Rows from block 2, named by matrix and row number. Rows with one number belong to one channel. Each number is 200 + 20 x the weight over its row's rms, rounded and kept within 0 to 999. All counts start at 0. After the name is the row's rms in percent of the matrix's.
# convs0: first width-5 conv, stride 2 (model.blocks.2.convs.0.weight, 128x128x5), inputs 104-127, a 5 kernel for each
# convs1: second width-5 conv (model.blocks.2.convs.1.weight, 128x128x5, transposed), outputs 104-127, a 5 kernel for each
convs0.83,102,211,208,217,208,227,225,217,241,185,193,187,177,186,183,190,207,166,198,185,176,193,206,196,173,187,190,203,219,239,219,178,186,188,194,173,195,199,190,199,211,192,192,188,165,205,175,178,194,197,200,213,197,203,200,203,224,226,202,204,169,164,194,189,158,178,202,202,210,214,219,174,190,198,234,236,193,205,166,191,207,187,196,201,206,201,201,214,199,228,202,224,237,226,220,209,211,214,235,207,195,170,168,188,195,204,222,205,200,193,169,208,186,193,179,181,166,199,156,202,168
convs1.83,111,201,201,197,202,201,187,183,207,179,195,232,223,229,212,209,182,177,184,201,212,177,184,191,178,192,162,230,245,272,250,226,220,198,207,219,162,166,177,180,180,201,203,197,200,219,173,187,175,163,165,208,185,181,171,162,216,197,200,202,213,164,205,202,191,157,228,215,197,170,196,182,170,197,178,185,175,208,210,203,183,197,193,186,184,189,183,172,167,197,190,149,168,203,178,152,211,189,198,180,164,179,176,199,199,188,202,209,201,219,223,197,210,215,200,204,155,176,155,143,162
convs0.84,098,195,193,186,199,195,207,201,178,221,202,179,186,192,194,208,201,196,213,208,199,203,165,227,204,180,191,216,210,221,239,204,188,181,214,202,196,184,181,193,197,212,219,222,171,208,205,204,204,199,192,194,197,201,186,201,216,199,229,191,204,187,177,178,194,191,163,196,194,171,220,190,215,204,196,214,134,196,214,189,244,205,176,212,213,191,166,216,206,168,228,232,191,184,181,205,239,191,195,184,134,204,210,215,203,209,190,199,208,212,196,195,216,204,225,205,165,215,212,171,159
convs1.84,108,203,197,203,202,200,208,205,205,201,195,216,209,195,204,198,164,181,183,188,220,188,200,163,181,174,187,209,177,195,224,229,214,210,204,206,202,190,193,191,174,196,192,208,199,211,234,232,229,204,240,167,157,176,159,147,157,209,191,186,217,194,207,212,201,203,185,193,146,192,196,195,228,189,181,193,145,219,210,206,198,213,170,195,194,214,204,204,195,202,199,209,201,196,212,201,171,195,229,210,202,202,176,194,198,188,165,203,184,171,211,235,230,177,231,206,116,129,139,144,140
convs0.85,110,176,180,166,169,166,180,190,190,186,204,169,169,163,166,171,192,191,194,176,201,199,216,202,195,214,201,173,204,190,234,175,206,211,215,187,189,211,213,209,184,176,201,184,202,182,182,179,179,173,182,182,190,191,203,195,183,199,184,188,167,229,162,229,154,200,178,221,200,224,201,212,189,193,180,231,244,188,212,191,230,218,209,195,199,203,189,179,204,196,196,200,204,203,214,210,156,220,178,217,164,192,205,180,219,186,205,170,203,177,222,190,179,215,176,194,210,195,205,190,209
convs1.85,111,203,203,204,203,202,179,181,192,197,209,203,215,221,229,224,176,204,209,224,220,187,204,189,197,208,210,218,195,202,189,174,170,171,192,170,151,137,148,145,128,191,209,207,212,202,177,154,175,189,187,189,168,183,168,176,180,213,192,195,193,209,211,210,213,200,193,183,186,184,206,202,197,191,191,223,185,179,161,180,174,195,187,185,191,189,175,211,205,163,155,181,200,186,168,169,188,190,215,196,200,181,182,168,173,155,221,231,207,216,223,183,190,198,190,191,204,200,195,188,194
convs0.86,079,178,183,186,203,206,179,188,183,165,169,175,155,168,157,152,212,208,208,195,201,181,168,157,151,219,182,217,216,209,200,227,203,191,148,158,213,195,188,182,172,189,186,204,160,231,200,215,223,226,233,192,195,193,195,203,217,181,236,184,207,203,209,216,220,216,210,201,178,212,176,199,220,200,203,222,191,195,195,185,187,212,182,199,217,204,194,181,159,158,149,161,191,189,183,216,195,225,194,195,235,185,178,195,158,178,205,200,216,184,203,198,164,189,140,144,191,157,186,180,200
convs1.86,057,193,193,194,196,198,197,191,182,187,181,183,184,199,193,198,186,194,200,205,199,186,239,212,233,182,218,235,209,215,234,202,176,220,205,225,172,163,186,168,159,191,201,199,202,200,208,191,181,163,194,200,204,186,187,176,207,204,209,186,220,175,169,194,189,202,213,176,203,196,204,194,202,201,207,209,224,184,198,175,196,188,203,210,195,202,219,202,218,218,198,153,176,166,154,173,178,178,188,208,179,178,164,198,181,168,218,184,203,204,221,210,209,214,213,204,189,208,213,213,190
convs0.87,110,179,202,165,180,160,182,191,178,181,198,177,172,172,171,171,189,181,195,178,198,198,207,199,201,198,203,171,202,190,214,183,208,215,218,185,201,210,208,210,193,185,196,175,199,176,165,177,184,177,168,189,200,192,198,197,190,215,191,194,191,224,162,238,159,205,167,214,193,217,180,214,190,189,177,219,240,167,201,194,209,218,207,196,200,207,205,184,203,199,189,202,198,185,200,186,162,230,184,214,159,201,205,183,224,187,211,176,203,181,223,201,193,222,186,195,214,193,202,197,217
convs1.87,112,203,204,204,204,202,183,179,193,197,210,200,212,224,232,229,173,201,208,223,220,193,211,196,204,214,219,211,189,187,186,174,174,185,197,167,154,134,142,142,128,192,208,205,210,202,184,158,177,195,189,176,179,182,164,171,184,220,187,194,199,212,202,205,215,201,187,178,190,189,206,198,204,195,200,223,177,176,167,176,186,191,185,189,196,191,176,216,201,164,150,183,194,181,166,170,192,177,201,190,196,175,173,167,162,149,228,240,202,222,225,181,187,200,185,196,202,199,197,188,196
convs0.88,104,178,185,177,187,182,208,209,200,198,213,198,218,202,184,193,191,177,212,209,181,186,168,209,231,194,199,152,181,194,218,216,157,189,206,165,188,187,223,203,154,205,201,177,205,200,223,195,191,201,209,206,204,203,179,192,192,218,206,198,202,189,197,172,171,174,190,175,207,219,212,208,194,196,187,212,162,228,212,167,199,143,214,227,182,197,214,232,199,165,201,184,195,190,206,210,228,150,179,228,214,162,230,217,168,197,220,215,189,166,200,116,171,237,231,149,222,208,195,189,194
convs1.88,109,199,201,194,204,199,219,219,233,218,231,210,188,192,184,192,198,187,174,213,225,174,167,190,192,229,172,170,201,206,201,168,181,174,156,182,232,202,212,220,223,179,212,191,190,198,212,207,219,194,206,150,185,199,200,190,203,236,164,219,200,185,191,236,194,203,193,195,188,195,177,201,205,215,191,217,182,211,176,180,229,165,207,200,205,194,258,202,214,185,221,211,212,208,191,219,198,213,216,206,191,194,193,193,196,200,223,172,216,225,170,219,195,187,221,179,170,159,190,188,207
convs0.89,102,195,198,180,189,180,195,211,223,212,166,222,204,214,207,213,196,220,197,211,201,216,241,193,186,204,174,191,216,184,196,172,211,205,210,157,192,175,191,192,204,185,196,200,191,189,245,220,192,198,247,212,200,202,219,229,229,185,185,189,219,190,174,163,196,211,198,219,214,202,202,211,200,199,212,218,188,207,194,190,218,210,216,217,197,204,175,227,204,180,160,191,199,184,201,193,243,158,192,204,205,139,191,227,218,164,149,188,228,199,179,168,189,215,201,186,205,202,205,180,188
convs1.89,109,194,198,193,201,191,174,178,190,173,175,137,173,172,177,195,167,180,197,198,206,234,190,212,197,198,159,191,191,194,193,190,228,202,217,200,212,199,201,200,187,194,212,183,210,191,180,163,184,184,191,222,220,214,226,228,182,177,178,192,182,195,192,201,179,214,183,199,171,180,193,205,184,167,185,167,172,230,223,231,198,191,162,184,195,168,207,212,206,173,195,172,203,157,184,149,175,207,182,173,174,146,155,172,179,162,212,202,162,176,204,211,200,196,197,192,219,216,209,220,213
convs0.90,109,191,194,192,161,182,191,196,233,243,217,201,200,215,187,205,200,203,188,214,195,209,233,211,218,198,202,201,188,181,199,113,162,197,229,203,162,176,181,207,223,187,194,185,221,189,229,224,212,215,213,204,216,195,197,193,217,172,147,161,203,207,194,166,185,177,208,221,219,216,210,225,216,178,144,150,191,212,190,200,194,193,211,215,222,212,149,193,206,215,181,189,185,181,172,181,200,167,191,186,189,149,158,203,235,214,173,158,204,238,206,170,185,190,222,224,170,184,181,159,180
convs1.90,110,199,195,197,196,195,189,205,183,187,200,145,176,174,192,188,179,199,188,214,201,209,191,214,200,206,181,188,184,194,171,192,213,213,215,192,214,200,187,204,184,200,205,193,210,194,170,173,186,170,205,243,239,219,215,226,195,169,206,162,191,193,172,176,180,246,213,194,184,205,192,205,201,187,196,186,194,239,206,227,179,199,194,163,194,168,175,197,188,163,187,179,226,216,207,160,180,182,194,189,204,198,197,187,196,182,223,193,161,160,230,165,197,190,214,188,232,213,208,220,226
convs0.91,100,191,214,186,187,210,204,203,206,200,196,186,158,144,184,165,180,180,184,199,200,191,200,216,209,194,178,174,188,189,223,231,220,196,213,180,197,211,197,199,184,185,178,194,189,205,192,195,196,195,210,185,175,217,216,227,193,205,202,196,198,188,173,185,207,175,222,217,174,199,197,203,184,177,192,221,222,212,167,141,170,217,223,231,208,211,213,208,191,201,197,215,208,209,237,213,174,181,209,229,200,182,197,182,198,198,207,211,191,199,199,156,167,201,235,225,217,216,201,204,221
convs1.91,105,199,199,196,205,197,216,173,187,196,216,161,164,167,160,170,184,206,217,233,199,179,180,196,170,170,196,204,196,203,201,211,201,209,213,201,171,182,169,190,184,190,216,200,182,209,239,223,208,243,229,191,199,198,174,168,188,223,179,214,196,167,220,205,197,198,195,184,182,185,185,200,188,223,213,220,184,218,184,165,173,180,174,179,218,177,211,182,202,212,199,168,192,199,226,189,162,203,216,175,211,157,166,202,174,169,197,197,192,224,192,197,176,174,174,195,162,168,179,172,164
convs0.92,107,208,204,228,200,235,183,171,195,184,201,161,176,169,168,160,212,182,220,187,204,202,198,201,210,219,206,218,197,210,197,185,183,186,212,175,175,182,177,181,183,210,195,216,211,212,223,225,235,239,232,204,203,215,213,208,203,196,179,179,144,202,201,188,178,167,221,223,222,220,239,220,207,222,203,207,185,198,194,195,189,198,214,204,203,213,206,198,192,195,205,210,202,201,201,204,204,181,222,189,211,200,213,208,221,214,178,177,163,177,186,197,188,188,197,199,127,131,135,112,134
convs1.92,101,200,200,198,196,198,187,179,179,164,153,209,191,198,190,200,205,195,185,192,200,177,196,218,221,256,159,157,207,251,272,194,227,206,184,203,167,160,157,160,171,200,204,204,204,196,156,176,173,168,128,206,209,202,173,182,213,218,198,199,201,176,179,227,232,202,209,213,205,183,154,186,180,209,196,191,196,170,195,188,158,174,162,202,174,183,190,174,180,185,178,176,167,155,165,153,172,194,202,179,169,179,187,200,196,203,219,199,216,218,216,212,184,197,200,192,181,187,212,198,209
convs0.93,105,193,218,198,181,215,176,173,180,194,179,191,220,200,187,237,211,197,200,204,223,178,176,219,206,194,179,190,196,226,203,202,175,177,197,170,202,200,184,194,170,206,205,194,179,210,201,225,203,214,232,217,197,208,189,210,197,229,178,179,206,226,233,213,220,211,169,182,200,191,224,226,227,200,201,213,200,226,221,175,223,194,194,226,173,208,198,210,180,148,191,226,197,190,204,208,218,150,162,194,179,181,226,209,180,192,196,205,224,176,158,173,199,231,215,174,207,218,222,179,187
convs1.93,115,196,202,199,208,191,218,198,194,179,221,199,198,187,185,194,181,192,203,182,216,189,193,220,207,217,211,200,192,193,221,197,203,198,217,192,211,174,203,214,212,182,222,196,197,203,197,203,206,196,208,212,178,205,190,195,149,242,158,231,179,174,184,231,205,181,206,204,194,207,214,190,208,199,200,217,159,228,191,195,196,168,205,189,208,189,228,208,202,182,217,209,208,176,204,196,147,198,234,214,160,202,164,218,205,196,215,194,209,208,210,238,180,169,241,163,201,188,214,192,197
convs0.94,105,201,224,192,218,205,211,217,203,191,223,214,194,186,199,218,194,212,221,186,215,219,214,165,205,228,178,202,198,177,166,187,216,226,168,188,234,168,192,200,197,163,184,185,168,190,218,177,187,209,225,201,169,203,196,203,217,178,209,216,200,210,222,198,203,190,186,220,207,184,192,198,199,208,212,206,171,216,235,199,181,218,200,217,199,217,182,243,215,155,205,222,227,207,216,243,214,156,194,211,200,170,222,219,181,166,162,195,198,164,189,194,216,220,185,186,210,255,210,204,188
convs1.94,108,192,201,192,201,196,163,179,180,168,156,175,184,199,214,208,186,172,214,210,225,215,196,179,196,176,199,232,201,205,182,201,212,204,207,205,200,213,211,196,182,195,201,198,182,207,202,207,206,202,205,207,220,224,230,215,183,198,197,183,216,193,183,202,184,158,168,205,172,184,209,178,194,181,205,148,206,209,217,194,251,184,187,195,203,169,239,192,194,204,228,176,226,186,201,186,178,206,165,180,168,164,188,177,196,173,191,215,187,178,195,205,190,192,195,216,211,216,213,212,209
convs0.95,108,176,171,189,175,191,192,179,197,196,206,209,197,198,193,158,199,209,183,218,192,192,187,202,187,189,156,173,209,227,212,189,204,201,223,220,239,244,209,202,215,196,198,205,188,209,194,192,231,226,216,193,186,189,176,188,222,219,196,214,197,199,219,205,197,216,175,221,210,237,193,190,180,188,189,192,198,212,206,204,199,210,214,211,198,184,198,191,188,185,200,179,184,202,171,155,162,170,169,172,197,218,218,210,209,198,203,199,202,198,217,235,213,237,210,206,165,119,148,168,132
convs1.95,114,195,195,196,204,196,201,194,205,202,204,161,175,166,177,174,184,205,201,189,221,210,212,192,195,212,182,197,182,190,176,187,202,182,191,170,195,191,185,201,199,179,191,198,180,187,163,161,178,177,167,186,187,172,169,160,179,190,176,200,178,176,197,218,232,220,189,184,193,204,200,206,192,208,191,193,174,200,204,199,198,204,196,186,179,168,199,203,208,189,198,196,199,193,188,202,179,207,208,237,216,169,150,176,166,186,161,181,216,216,191,191,208,166,195,183,183,187,201,197,200
convs0.96,113,199,203,194,177,187,232,202,185,163,166,182,216,184,193,198,200,218,219,204,198,170,173,189,166,195,228,214,198,218,208,216,189,221,187,217,219,222,187,235,194,201,212,203,193,202,179,154,156,180,199,205,201,193,211,197,162,204,211,252,219,207,200,206,214,220,192,194,191,185,195,193,242,228,238,199,203,218,215,211,208,224,229,209,230,214,258,214,204,156,191,189,166,178,154,169,214,194,210,188,188,226,253,237,203,205,192,218,187,205,188,186,194,198,206,212,177,167,194,168,203
convs1.96,122,193,202,205,199,197,214,194,187,219,221,203,187,174,175,206,169,217,191,178,210,231,220,205,179,154,187,169,163,196,207,203,206,211,216,208,207,215,211,201,188,206,193,198,198,194,193,207,210,192,217,211,204,203,207,203,189,208,205,187,198,151,206,243,205,153,210,227,234,227,184,185,183,188,217,186,221,173,237,184,239,205,215,191,194,180,218,211,190,192,205,204,204,195,227,232,134,227,245,216,187,192,200,225,197,196,150,219,238,187,189,226,195,188,194,192,200,196,192,179,186